{
  "conditioning": "text",
  "text_encoder_width": 192,
  "text_encoder_activation": "star_relu",
  "fused_qkv": false,
  "qk_norm": false,
  "learning_rate": 0.0019,
  "precondition_frequency": 50,
  "adamw_weight_decay_other_params": 0.01
}
Rows from block 2 of the denoiser of a small text-conditioned image flow-matching model, named by matrix and row number. Rows with one number belong to one neuron. Each number is 128 + 24 x the weight over its row's rms, rounded and kept within 0 to 255. All counts start at 0. After the name is the row's rms in percent of the matrix's.
Before each neuron's rows are labels from the 100 images, of 14976 (inputs lightly noised), where the neuron reaches its highest value: "top examples" is what is common among them. Only what is clearly more common there than usual is listed. The data: rendered rooms with furniture.
# fc1: MLP up (model.blocks.2.mlp.fc1.weight, 384x128), inputs 0-127
# fc2: MLP down (model.blocks.2.mlp.fc2.weight, 128x384, transposed), outputs 0-127

top examples: white walls
fc1.119 134 [117 163 123  95 140  97 143 134 149 132 124 140 148 128 129 150 125 144 141 159  93 105 196 139 105  96 129 165 114 128 155 131 123 116 138 136 116 114  93 142 128 128 129 108 136 123 164 155  95 129 120 137 147  89 155  86 133 153 145 143 156 112 145 181 176 132 128 164 114  57 106  87 130 130 148 127 129  90  95 161 150  66 143 143 156 104 114 113 113 100 133 139 127 125 113 113 129 128 161 124 132 135 124 146 146 109 113 130 155 193 149 178 171 137 115 101 129 149 124 136 115 145 142 136 104  87 155 153]
fc2.119 093 [145 111 134 162  97 117 105  88 126 106 129 108 117 145 127 104 122 114 121 135 153 156 104 117 105 126 132  89 140  87 115 148 137 118 121 109 136 164 128  89 112 124 121 137 158 129  55 139 147 135 124 117 124 158 137 181 137  87 109 137 119 159 145 125 105 119  89 126 132 166 164 193 130 162 110 115 164 168 142 145 118 195  99 145 107 164 145 134 106 126 125 101 101 117 126  93 144  94 114 128 167 125 145 133 111 149 134 124  93 118 142  62 126 109 123 144 136 106 131 119 165 124 112 123 112 168 162 105]

top examples: window
fc1.336 112 [113 140 135 179 117 102 142 114 128 122 145 104 159 126 130 128 122 123 182 136 141 108 108 178 125 124 124 111 136 121 150 157 154 134 105  82 123 101 149 140 139  98  83 126 140 162 123 140  60 148 128 152 131 129  95 118 105  96 126 196 135 196 108 127  96 116 127 103 117 143  97 132 147 128 140 122 115 117 113 115  96 126 127 126 127 110 122  99 101 141 125 177 110 146 171 135 136 150 157 152 139 112 152 126 131 131 160 147 111 121 135 115 150 158 158 114  96 106  87 122 108  88 135 163 171 114 145 186]
fc2.336 131 [107 129 110  90 148 120 158 139 117 139 100 160 133 132 146 125 124 153 142 129 126  96 160 129 127 110 126 124 139 150 111 136 116 139 115  93 102  63 145 138 135 137 102 107 131 142  97 138 121 146 144 145 136 117 105 148 106  61 162 162 126 167 129  92  90 119 119 143 154 145 121 112 148 115  95 126  73  99 115 115  96 144 121 140 125 156 128 120 102  89 191 101  93 129 143 147 127 132 139 134 185 112  97 121 153 158 133 162  92 123 170  96 131 120 140 111  65 115 105 146 138 139 148 184 117 133 154 132]

top examples: count: four; sofa
fc1.268 095 [140 102 147 109 137 158 131 144 102 157 115 103 147 161 121 148 107 129 148 132 143 161 187 134 162 139 100 172 120 176  96 109 146 176 126 145 148 119  78 154 124 134 108 120 165 135 124  89 137 131 155 109 158 130 123 135 125 117 115 133 103 113 152 132 110 100 130 166 132 165 146 110 158 135 103  93 140 111 108 158 154 128 137 139 148 111 123 161 136  88 116 155 124 160 119 110 158 140 178  72  90 125 125 133 115 178 132 104 161 140 125 126  83 137 135 135 113 138 127 109 165 101 107 181 136 171 151 137]
fc2.268 099 [123 168 123 143 158  62 104 137 171 133 137 135 122  90 167 130 107 138 147 130  88 133 109 105 131 140 150  85 147  90 122 115 138  87 107 152 135 129 127 130 139 173 157 120 122 166 105 157 133 131  95 153  86 100 109 143 120 126 126 133 162 109 145 105 144 155 131 160 119 129 115 111  95 117 169 165  78 147 110 115 148 107 134 108 121 140 113 137  93 158 133 155 154 103 140 149 144 142 123 187 135 122 127 169 144 109 137 124 114 133 127 143 192 133 116 121 134  67 122 136  72 137 155 132 134 128 104 103]

top examples: count: four; teal walls; green walls
fc1.157 096 [ 99 133  97 119 144 141 106 103 140 183 137  98 147 113 155  99 158 135 120 126 144  79 139 110 143 142 163  99  85 164 135 141 103 117 153  73 123 185 117  63 138 124 152 131 116 131 140 136 114  83 158 158  80 166 112 155 177 121 142 159 106 146 133 137 134 129 128 143 139 167 133 100 103 122 143 115  80 110  99 123 110 128 128 155 160 120 110 113 120 101 137 138 105 119 132 133 107  95 129  84 165 167 105 120 156 149 109 113 104 124 119 135 118 146 138 152 142  97 134 166 100 128 121 109 112 144 152 107]
fc2.157 089 [150 106 124 166 123 125 130 173 126  68 112 119 102 119 104 173 100 101 139 166 111 177 120 121 116  95 156 167 131 109 136 121 110 131 105 150 138 127  76 189 110 158 125 123 127 144 138 141 132 160  97 118 150 129 157  72 145 101 136 108 193 122 121 142 157 130 142 131 151 107 157 100 122 152 102  93 170 150 154 114 119 132 106 115  78 135 138 135 127 126 120 120 103  89 135 145 141 153 126 162 158  95 101 115 121 123 156 130 161 145 144 111 131 140 115 111 105 159 146  95 138 116  91 163 135 118 135 110]

top examples: white walls; pink walls
fc1.299 093 [117 145 130 127 137  99 149 112 139 126 148 149 119 124 121 124 108 144 127 134 122 163 162 157 152 117 165 123 136 165 169 118 108 121 165 105 169 135 136 112 110 165 112  95 125 121 140 109  99 145 120 122 106 124 136 153  90 158 112 159 140 133 127  84 174 119 115 120 118 106 149 124 111 144 158 123 125  84  84 155 122 106 139 142 148  85 101 111 136 143  91 113  97 159 123 127 141 106  89 136 129 102 147 111 135 103 147 168 155 106 142 118 162 100 113  70 107  66 129 129 127 104 161 116 157  57  84 154]
fc2.299 110 [169 115 134 107 145 105 137 100 114 111 121 110 165 109 102 113 120 145 138 141 143 129 148 131 128 137  81 106 141 101 154 108 157 110 109 121 133 128 133 119 171 156 139  80  94 135 121  99 121 147 116 107  91 134 145 160 134 124 191 107 160  91 135 147  92 134 139 124 121 114 139 144  81  98 134  99 122 132 138 106 156 128 153 114 112 159 160 104 148 148 152  78 154 144 185 142 112 143 123  96 108 184 124 193 122 145 123 143 123 111 109 139 161 141 169 168  92 132 138  85 118 149 160 122 141 119 147 112]

top examples: count: four
fc1.41 144 [ 95 134 142 156 179 136 129 136 149 102 119 157 113 125 102 114 129 114 118 142 110 126 128 134 115 161  86 134  96 141  81 134 119 134 115 138 125 139 162 111 142 112 155 123 108 120 116  57 132 163 162 131 129 140 159 123 111 141  85 160 142 110 113  53 111 135 121 138 154 133  86 132 144 114 136 107 134 127 133 175 138 131 143 129 134 166 157 101  68 130 120 123 126 129 118 146 145 170 114 142 115 128 118 105 109 163 108  81 131 128  93 112 134 118 160  75 122 115 119 156 164 129 146 116  89 146 104 194]
fc2.41 088 [145  92 116 106  80 142 113 150 107 124  94 106 105 107  96 143  98 121  99 139 102 141 115 135 138 125 123 130 134 131 144 134 134 105 142 115 112 101 148 137 139 162 100 117 129 129 106 164 100 127 164 144 114 118 102  99 150  97 183 100 126 142 143 193 135  92 147 109 156 149 157 144 118 163 118 146 159 123 105  66 122 121 143 138 113  97 114 133 192  94 131 132 124 134 118 101  93  87 129 114 142 118 156 116 122 113 146 160 113 123 139 144 132 115  84 157 144 112 134  96  95 152  76 168 161  94 122  90]

top examples: white walls
fc1.300 062 [161 178 118  78 115 123  91 153  93 145 116 135  77 133 118 135 150  90 105 110 141 147 145 167 131 137  82 144 164 164 153 120 172 120 114  87 136 117 101 120 116 123 156 136 118 116 147 136 116 139 132 150 121 144  93 133  98 117 133 138  85 145 175 101 149 165 131 123 126 138 129 192 161 117 106 107 150 129 151 150 137 107 136 150 140 116 125  97 142 145 121 150 142 130 106  89 111 106 129 158 116 107  90 114 163 160 146 142 101 111 115 122 146 153 128  94 115 127 100 133 147 171  75 133 148 122 184 135]
fc2.300 108 [148 146 175 106 123 134 115 101 140 129 132 142 150 154 120 146  95 146 122 178 138 109 129 103 139 137 122 141 152 119 100 119 112 135 100 168 126 143 102 131 120 130 115 132 109 122  96 108 108 122 165 113 148 137 141  69 143 198  94 139 121  87 108 176 107 153  66 173 114 113 106 119 103 159 113 123 140 116 118 106  93 117 117 136 117 162 145 108  52  96 119 120 113 125 150 160 143 125 146  91  79 134 160 135 101 125 108 146 113 128 104 134 172 123 121 163 132 121 153 123 145 104 108 156 142 135  93 133]

top examples: count: four; dog; sofa
fc1.120 145 [132 144 126 117 103 158 183 112 124 121 131 103 138 109 131 154 147 152 183 132 153 125 115 126 145 127 153 106  72 103 121 120 171 129 131 157 135 147 114 163 130 135 158 141 128 119 124 145 132 151 114  68 120 160 117 143 166 134 131 129  94 111 129 113 193 120 131  76 124 130 137 100 162  96 103 123 137  84  99 101 126  97 127 108 143  86  92 147 141 168 126 129 157 127 143 137 187 135 149 157 146 126 111 138 123 116  90 139 122 156 111 119  87 117 157 154 164 144 120 117 154 154  89 131 157 104 165 129]
fc2.120 095 [139 112 136 142 148 139  80 142 134 150 112 145 124 164 107 106 112 107  82 141 122 118 135 145 106 119 109 138 170 117 143 148 125 136 112 125 105  85 136  73 121 138  76 120 132 137 117 117 120 134 151 178 146 117 152  86  92 109 143  85 127 151 126 145  82 122 151 178 137 113 151 144  86 155 156 125 128 164 167 141 118 165 135 143 139 139 143 121 128 109 105 106 106 129 118 102  57 114 112 105  97 146 179 129 123 120 159 111 131 102 140 134 155 163  99 115  87 110 141 148 101 124 178 109 106 128  95 134]

top examples: black walls
fc1.314 107 [119 126 145 174  83 128 113 112 146  88 110 173 149 157 105  72 126 128  95 133 121 159  84 131 114 143 119 133 121 127 161 125 129 161 111  97 169 144 167 126 107 151 143 145 131 126 139 126 122 119 149 148 151 149 148 124 151 167 129 149 123  87  99 152 154 153  91  68 102 143 120 146 141 135 135  96 146 130  97 141  75 110 121 108 123 135 142 123 153  90 117 134 161 121 128 162 112 117 124 129 130  72 174 159 137 141 147 161 102 121 137 161 132 152 145 115 144 128 137 161 152  81 105  90 142 123 104  91]
fc2.314 105 [131 155 110  97 131 138 135  98 107 139 159 101 119 109 134 155 112 149 178 120 152 141 150 123 105  95 137 100 137 108 107 191 144  93 145 155  80 151 108 144 137  84 152 109 121 137 125 130 145 172  95 129 113 118 168 132 109 118 116 134 134 183 173 140 119 120 135 141 154 120 135 114 112 127 126 149 119 170 170 124 173 142 116 151 115 169 137 139 130 145 123 110  77 111 139 110 182 130 117 131 111 149  92  82 101  92 140 109 102 121 148  88 137 115 110 130 100 127 110  75 128 139 148 154  90 132 106 148]

top examples: black walls
fc1.183 059 [130 125 150 123 124 147 136 148 125 157 105  78 135  94 116 117 106 126 101 164 146 142  75 147 126 160 180 151 126 112 167 141 172 138  99 116  89 123 110 145 146 132 123 144 137 107 114 135 156 145 105 147 122 141  97 143 149 150 167 158 143 108 127 105 134 155 147 150 115 128 143 108 129 132 126  54 105  87  81 168 138 122  88 179 110 119 170 124 113 158 117  94 128 127 166  97 118 108 165 107  92  91 149 156 127 118 136 121 168 117 122  96 144 133 104 117 119 103 115  98 159 120 150 139 137 152 145 110]
fc2.183 097 [122 133  97 135 108 114  99 101 126 142 120 131 134 115 151 152 126 142 143 115 122 127 121 102 130 176  97 154 115 121  95 174 152 126  88 136 132 164 127 167 140 110  92 117 124 151 152  94 111 121 102 124 142  94 156 123 105 121  94 102 139 151 135 135  88 127 123 128  94 130 118  86 113 172 149 145  87 163 101  83 126  82  80 101 136 132  80 140 100 168 119 109 112 153 166 143 130 149 116 116 114 115 153 153 101 150 167 120 113 161 151 144  79 165  97 118 126 126 101 103 143 185 140 107 151 113 121 129]

top examples: count: four
fc1.311 105 [ 96 150 160 164 118 124 126 145 134 110 115 116  62 125 117 104 129 166  96 163 156 115 138 135 123 133 140 141 138 151 140 169 166 151 140 119 126 122 110 137  93 135 137 132 191  98 135 148 122 104 134 133 152 147 188 118 143 151 128 161 131 130 137 149 131 124 128 132 122 138 162 149 109 128 178 178 164 108  92 202 104 173  77 114 153 122 168 121 108 122 146 164 112 155 137 135 110  69 146 127 137 133 140 123 165 136 104 135 127 145 131 134 133 133 145 147 119 137 150 114 155 146 130  95 149  90 141 119]
fc2.311 091 [133  99 111 116 169 140 133 125 131 121 116  99 159 131 139  99 123 111 162 103 123 178 100 140 119 103 102  94 108  97 132 128 116 105 148 132 111 165 156 141 143 155 139 129  61 122  86 105  94 147  99 159 106 114  86 149 123 130 126 127 106  99 118 106 125 118 155 131 116 157  80 123 156 137  89 110 141 151 119 115 108  95 172 145  92 129 122 132 146 142 141  55 118 101 152 107 168 182 109 118 125 109 105 113 101 127 150 134  92 121 134 152  96 115 114 134 105 142  88 162 114  93 119 138 101 136 104 114]

top examples: black walls; green walls
fc1.240 078 [136 115 129 132 105 109 128 178 105 130  75  92 174 113 146 119 117 110 138  82 131 116  98  97 142 128 155 135 121 141 164 152 143 121 109 154 183 118 108 125 128 145  94 101 143 143 139 116 122 146  95 138 110 111 138  67  82  96 133  92 165 103 115 135 139 162  85 110 177 101 129  91 114  86  87 125 142  70 138 133 105 133 137 110 144 140 112 136 123 123  92  86 151 140 100 113  88 151 122  98 143 122 138  99 155 137 117 108 149 115 149 142 152 145 121 101 137 144 137 115 140 108 102 127 107  81 122 128]
fc2.240 100 [123 164 169 125 177 123  87  97 142 119 147 163 142 134 143  87 105 117 121 129 136 136 144 115 155 118 146 137 120  84 101  87 120 130 150 122  91 127 141 122 174 100 110 130 125 104  84 145 124 132 123 116  98 143 143 176 195 140 187 157 136 151 113  96  87 126 144  98 110  96 164 121 123 147 148 145 136 168 113  70 161 141 145 141  79 122 134 114 109 137 130 123 117 112 109 136 153 173 134 139 119 130 113 157 124  99 101 116 131 146 140 133 146 147 125 136 133  75 115 149 170 103 112 139 153 147 143 139]

top examples: window; black walls
fc1.100 097 [ 84 133 130  88 145 144 102 145 162  93  98 111  95 105 141 128  87 154 193 155  93 156 146 135 164 128 151 150 101 155 133 141 137 156 154  94 139 156 123 170 107 137 113 159  84 152 137  86 113 117 147 145 112 147 152 152 122 117 183 122 146 117  87 127 141 108  91 145 155 129 127 139 111 131 117 151 119 133 126 140 106 115 133  93 114 109 123 122  87 110 111 140 115 171 122 104 183 139 113 139 138  85 138 135 147 153 123 128 140 102 170 135 185 123 103 114  86 160 158 140 143 135 145 110 124 134 126 116]
fc2.100 100 [148 132 113 107 103 128 136 175 139 142 147 123 159 124 123 124 131 103 106 115 164  84 110  96 134 126  90  53 184 144 110 120 133 145 125 117 140 142  90 116 149 139 130  78 143 120 167 146 110 143 104 108 106 108 122 116 135 136  92 118 152 108 155 163 134 116 130 139 105 156 141 141 118 151 110 125 101 115 129 141 120 133 147 125  90 147 155 130 123 174 146 119 141 157 165 149  77  92 148 107 120 129 145 102 113 131  96 145 163 148 110 107  86 140 177 160 128 173 104 135  67 101 144 131 119 129 101  93]

top examples: white walls; pink walls
fc1.23 140 [169 128 108 148 104 104 127 175 129 159  90 135 109 131 118 123  86 119 118 153 125 131 157 144  91 158 157 154 134 125 119  55 143 140 103 143 163 155 119 154 130 146 116 128 155 139 120 148 147 121 132 176 108 168 139 154 132 106 148 112  89 141 161 127 156 156 115 121 150 129 140 156 147  67 122 106 113  87 133 121 135 147 138 137 118 122 140  99 123 129 116 101 135 120 170 100 128 121 138 151  83 138 138 114 115 183 116  85 155 125 134 164 133 104 103 158 125  86 137 150  78  98 109 177 111 136 117 148]
fc2.23 126 [125 123 122 153 114  94 118  98 172 151 121 120  86 124 144 130 179 131 174 134 153  97 140 116 139 145 135  96 135 102 137  94  76 169 124 125 136 134 125 126 136 136 115 101 131 109 104 154 167 163 123 120 120 125 179 133 137 105 152  91  96 118  93 133 114 147 115 106 163 134 157 100 124 117 124 133 102 150 117 112 149 139 104  88 140 131 120 180 173 133 122 132 127 130  85 169 115 109 106 148 123 189 103 161 180 118 139 131 105 141 162 125  85 121 125 104 123  90 138 141 114 124 150 173  89 117 133 164]

top examples: window; red walls
fc1.184 084 [128 102 148 135 109  63 164 128 127 101 131 122  87 148 136 135 169 106 134 127 130  98 142 129 173 103 132 112 142 137 187 161 160 144 100 101  72 114 115 138 138  70  89 152 155 183 136 126  88 137  84 128 196 116 102 118 147 139 118 155 127  97 130 135 151 150  85 142 123 155  99 142 126 160 126 101 166 145 119 132 127 136 130 143  94 114 117 119 103 109 129 166 142 143 124 154 109 101 111 152 135 159 139 126 152 150 131 126 143 145 139 119 113 122 136 126 125  96  85 105 130 122  95 166 121 118 132 108]
fc2.184 099 [151 153 109 122 146 164 120 106 118 152 150 105 167 128 120 152 103 130 162 102 118 122 132 187  93 175 142 139 125 125  95 145 120 149  94 132 157 146 164 121 153 157 115 101 141  96 125 139 109 112 154 152  78 117 128  95  92 143 116 131 124 146 150 100 120 108 152 101  98  90 106 121  93  89 113 170  62 114 149 135 120  94 122 129 165 120 158 130 172 136 151 107 126  91 115 120 149 176 162 133 165 129 100 154 112 105 118  94 134  89 110 113 143 113 109 133 143 135 140 130 153 147 176 118 137 135 141 142]

top examples: window; yellow walls; orange walls
fc1.278 068 [108 133  96  84 143 139 122  85 141  85 136 126 139 162 162  88 162  89 117 147 101 135 108 148 162 134 119 123 143  91 122 174 124 135  82 111 129 128 179 143 107 132 122 108 161 135 110  73 131 134 106 111 153 127 156 136 138 104 128 147 152 108 123 164 119 130  98 148 122 140 152 166  83 129 154 130 170 115  90 112 102 108 157 110 135 139 118 154 128 164 134 165 155 135 136 145 159 143 126 116 130 121  83 126  71 129 118 151 135 152 143 128 150 171 111 167 140 127 119 138 103 154 109 131 189 134 129 157]
fc2.278 084 [151 183 152 145 148 123 154 122 100 133  99 131 132 129 117  91 152 165 196  97 135 131 142 139 157 116 152 143  89 161 107 116 110 175 145  84 100 122 112 143 104  90 167 104 153 146 130 121 117 110 158 121 135 187 116 112 150 122 142  97  95 143 153 132 134 148 127 143 142 145 174 116  83  97 136 106  94 139 153  99 108 140 135 119 125 169 142 157 130 156 112  81 151 143 108 150  99 126 152 155 104 100 124 154 128 140 135  59 128 144  92 128 146 135 139 116 128 111 134 114 106 101 132 118 117 151 135 134]

top examples: window; black walls
fc1.230 100 [122 132 106 154  83 132 128 151 106 103 153  71 164 120 126 138  70  87 146 139 124 122 135 160 124 148 124 101  99 148 154 126 114 153 118 109 144 152 121 170 120  78 127 111 128 118 131  79 117 105  99 136 137 114  92 176 166 121 119 143 156 157 149 150 120 101 130 123 144 147 162 134 163 126 100  81 112 152 153 149  72 127 145 113 115 135 126 102 134 131 170 160 124  89 121 142 150 132 122 133 121 136 151 150 112 144 145 144 135 137 124  88 152 153  82 113  83  83  92 155 122 121 133 118 128 152 104 167]
fc2.230 110 [151 151 120 115 154 132 154 162 121 134 134 148 113 159 106 120 115 117 160 113 116  75  92 114 177 138 121 110 150 144 104 125 140 152 126 108  79 118 140 119  74 143 130 111 124  60 127  87 116 133 113 136 139 116 124  98 153 115 110 137 106 155 132 140 110 126 118 158 114 120 117 124 145 124  82 160  85 153  85 145 118 134 171 114  80 161 129 143 132 122 157 129 114 129 145 193 104 144 141 155 147 118  96  51 123 124 129 124 150 122 154 146 115 138 142 100 157 106 123 131  78 119 151 127 121 119 163 155]

top examples: window; black walls
fc1.169 084 [120 161 148 134 137 124 102 122 138 149 117 141 174 139 163 135 128 118 132 135 157 131 121 142 126 139 135 120 152 124 163  89 100 123 147 126 148 141 185  93 114  98 116 144 153 121 166 106 125 109 168 137 130 121 152 126 124 135  74  83 145 158 154 113 107 118 147 140  93 113 111  94 141 110 176 122  57 110 138 136 110 135 104 159 123 106 101 138 130 149 106 149 105 113 141 148 113 159 143 147 161 144 107  83 114 127 150  98  83 132 166 126  91 141 152 153 138 149 140 103  90 125 118 138 164  66 143 173]
fc2.169 102 [100 171 104  88 157 147 135 156 137 101 159 117 124 110 135  83 107 177 117 127 177 132 154 108 128 116 113 159  89 141 124 121  99 125 151 141 111 101 108 143 136 106 146 134 140 180 154 124 114 142  87 188 141 152 105 125 158 148 135 142 135 134  98 130 102 164 100  96 156 156 143 142 115 131 111  82 120 115 107  94 122 143 113 107 128 130 130 140 139 128 122 109 143 101 126  96 142 130 129 121 102 135 150 197 142 152 137 128 101 144 152 154 186 135 146 104 102 109 105 124 174 143  88 119 127 154  80 130]

top examples: black walls
fc1.267 085 [134 127 132 158 134 131 115 110 150 160  98 115 192 153 131 167  67 106 114 145 101 129  71 136 100 128 102 145 141 112 149 151 138 124 147 124 131  83 148 184  76 133 117 136 123 144 145 126 155 111 129 135 146 152 148 132  85  90  86 155 138 113 173 113 127  76  85 123 132 124 184 147 147 139 158 155 143 115 120 116 108 133 147 135 129 149  82 138 102 139 156 127 103 136 145 150 127 147 147 137 121 124 135 125 113 146 113 100  99 142 101 136  82 133 182 141 124 134 141 124  78 131 130 118  93 116 140 134]
fc2.267 101 [ 80 120 126 111 135 134  83 140  92  99  98  80 154 144 151 111 122 103 140 162 137 129 150  99 108 100 151 128 154 140  83  68 121 110  81 105 184 108 100 108 155 112 132  96 138 119 121 124 112 147 151 147 109 138 156 100 120 137 141 156 118 141  81 140 101 145  96 131 133 101 100  97  85 139 138 111 164 126 100 147 128 139 101 132 122 142 154 117 117 108 126 125 132 127 150 140 130 112  89 130 182 107 129 158 138 134 118 115 195 134 146 148 184 132 159 138 127  92 115 129 129 148 126 107 151 140 113 158]

top examples: white walls
fc1.180 099 [180 158 174 154 159 120 134 131 116 141 153 147 119 114 146  98 139 157  99 166 147 142 158 187 113 113 107 124 122 151 107 151 147 153 128 114  96 145 117 102 148 180 135 131 134 119 139 153 160 110 132 181 140 116 101 134 107 173  89 108  97 138 135 175 153 144 169 121 134 118 128 101 115 150 143 138 141 131 128 115 122 106 130 135 122  81 118 149 135 105 154 115 104  76  74 100 119 137 131 157 105 129 134 122 105 130  90 169 125 161 103  81 159  78 135 117 150 157 121 121 132 129 105 148 123 104 116 121]
fc2.180 092 [109 112 103 113  93 130 122 150 145  96 118 146 119 145 102 175 156 114 164  49 121 119 128  94 171 141 173 170 141 121 154 101 127 120 124 130 125 121 111 116 128  92 126 145 140 132  81 102 130 139 115  61 125 117 150 119 148  91 147 156 125 135 109 106 107 112 117 121 133 135 116 159 145  89 112 127  94 144 118 132 162 150 136 109 127 163 135 135 143 154  91 113 135 174 128 161 118 131 139 122 135 118 107 146 156 118 148  74 141  85 133 155  72 170 125 131  97 104 124 145 146 160 159 106 109 132 154 144]

top examples: black walls
fc1.51 099 [120 117 137  63 173 103 126 124  78 121  95 126 117 108 126  92 157 158 179 156 154 154 137  95 118 136 158 149 120 123 103 162 138 140  78 133 135 158 139 134 146 123 141 136 109 150 152 101 128 124 108 144 103 160 110 112 140 123 127 146  90 149 107 172 185 133 130 138 139 129 115 144  94 121  84 108 104 169 143 131 121 126 144 119 110 153 140 119 139  85 108 116 153 190 153 105 139 131  86 114 140 132 124 131 162 119 138 111 147 119 166 139 125 121  64 165 119 142 127 133 165 156 132 143 149 144 161 135]
fc2.51 124 [130 101 107 178 108 122 138 141 151 138 143 155 136 149 128 125 139  78 114 107 112  69 102 134 116  75 102 148 129 123 134 126 127 123 137 152 115  84 115 151  91 106 118 171 148 129 105 172 147 149 182 137 161 138 116 135  83 128 102 127 122 117 105  73 101 113 163 126 112 118 148 148 156 143 153 163 133 109 115 135 125 132 106 147 166 104 101 116  93 146 155 158 128 118 134 126 104 133 128 124 132 128 123  93 128 174 118 100 118 150 108 128  33 126 119 108 119 121 131 169 127 129  84 116 122 142 136 122]

top examples: count: four
fc1.176 125 [146 101 128 109  99  69 103 138 123 131 110 124 116 114 130 162 123 132 131 113 131 118 119 114 141 139 120  93 165 175 145 145 101 107 112 122 110 149 131 119 154 129 155 136 127  90  98 130 126  55 152 183 110  98 140 119 130 140 141 145 152  90 129 178  84 147 115 168  98 145 125 138 119 143 146 142 157 131 137 142  84 132 133 131 133 161 125 140 149 120 130 160  77 129 153 104 129 128 114  77  70 116 138  99 167 128 121 114  85 124 127 143 120 109  94 112  95 148  79 102 104 110 147 145  98 156 107 138]
fc2.176 079 [ 96 151 124 144 153 175  99 162 105 127  96 121 120 145  74  90 129 129 116 147 102 135 103 139 142 113 154 198 112  80  74 150 152 139 131 153 146  92 148 126 120 152 104 132 135 181 171 123 116 155 118 101 110 130  91 104 122 128 129  91 111 122 108  82 129 129 117 112 147  99 124 138 142 157 127 140 117 107 135  99 163 118 133 131 153 101 131 114 138 144 120 112 142 126  97 125  88 109 143 159 141 192 128 134  76 110 154 135 124 110 109 116 117 161 150 150 150 114 125 157 138 144 149 142 172  91 127 139]

top examples: black walls
fc1.209 089 [108 104 108  92 140  94 124 133 143  76 101 113  69 116 110  84 147 136 172 144 114 160 144 111 170 169 146 138 111 125 135 161 150 140 155 151 128 139 148 139 141 141 121 122 141  94 130 117 102 158 107 138 150 120 159 124 123 123 173 173 115 140 113 143 134  99 112 119 156 142 103 111  99 134  84 157 115 148 140 159 121  86 160 102 104 132 143 128 101  94 142 130 131 154  94  97 171  96 115 132  77 119 141 155 172 154 142 152 150 113 121 144 170 171  88  95 105 142 133 139 133 139 138 114 114 152 138 128]
fc2.209 101 [130 128 133 141 100 129 120 134 103 146 153  89 127  93 136 123 169 116 138 131 127 118 128 127  84 104  90 175 112 145 150  99 141 138 125  97 167  93 131 111  81 105 104 165 161 141 159 131 179 133 130 172 141 151  89 129 132 179 158 179 129 145 114  94 147 135 118 140 128 115 127 122 129 119 118 112 148 135 107 128 109 147 113 138 152 120  99 141 132 124  70 158 118 112 149 100 143 160  91 118 184 121 138  97 138 152 157 133 106 166 116  90  68 100 106 154 128 103 112 134 150 148  94 142 131 119 100 120]

top examples: white walls
fc1.273 090 [143  82 130 115 148 120 129 125 147 120  87  63 139 133 138 127 155 102 127 144 160 111 102 115 111 159 115 163 122 125 122 173 135  89 183 137 139  94 132 142 114 124 100 132 143 124 142 123 146 139 172 139 155 101 106 120 150  70  89 146  91 134 151 120 153  57 120  88 129 138 121 130 120 116 137 175 150 159 155  79  94 147 138 146 127 141 134 120 100 142 168 110 111 112 136 102 114 154  97 123 135 131 135 162 140 145 121  92 117 119 139 164  78 175 121 137 149 119 124 134 121 146 105 121  99 141 140 154]
fc2.273 114 [153  99 141 104 122  94 149  84 116 119 108 104 158 120  85 108 116 129 126 107 161 124 113 140 136 135  81 109 143 102 139 123 139 132 149 148 111 124 130 134 205 151 122  98  96 132 107 116 113 130 117  73 104 128 135 149 110 122 171 102 157  71 140 145  98 136 114  84  84 106 132 153  91 113 121 108  97 130 140 131 154 136 162 106  99 131 128 134 142 130 163  85 151 130 167 135 123 140 142  85 114 172 136 172 129 159 135 132 123 146 122 130 163 137 166 165  92 130 140  95 101 147 155 134 111 123 157 115]

top examples: window; brown walls
fc1.303 090 [129 131 107 132 138 133 147 104 135 114 131 115 149 145 106 129 114 153 164 181 130 148  77 134 138 150 142 128 177 148 185 121 113 135 129 124 123 126 150 169 122 145 116 143 124 175 132 109 164  83 118  84 136 160 128 115 106 112  90 150 102 105 119  99 130 125 161  98 136 132 149 136  98 155 154 177 108 128 130 130 140 164 174  89  91 156  85 115 144 116 145  88  65 162 156 109 125 138 169 115 154 137 149 157 114 101 124 108 157 143 153 100 109 124 139 134 126 154 123 141  89 125  93 110 104 135 135 123]
fc2.303 106 [132 122  90 134 155 148 144 176  94 133 120 132 159 129 158 107  93 109  99 112 117 111  99 106 134 123 100 155  50 133 120 134 121 114 130 147 149 121 190 146 108 117 145 111 110  95 119 140  94 148 113 138 124 122 127 164 110 168 118 157 174 142 123 160 111  81  84 116 148 107 140 122 111 140 148 107 162 111 121 125  84 124 133 176 154 146 173 136 100 139  96 140 166  82 139 135 121 121 111 115 127 136 116 117  88 130 121 136 107 113  88 141 146  87 110 126 124  96 178 119 111 117 132 105 165 127 111 113]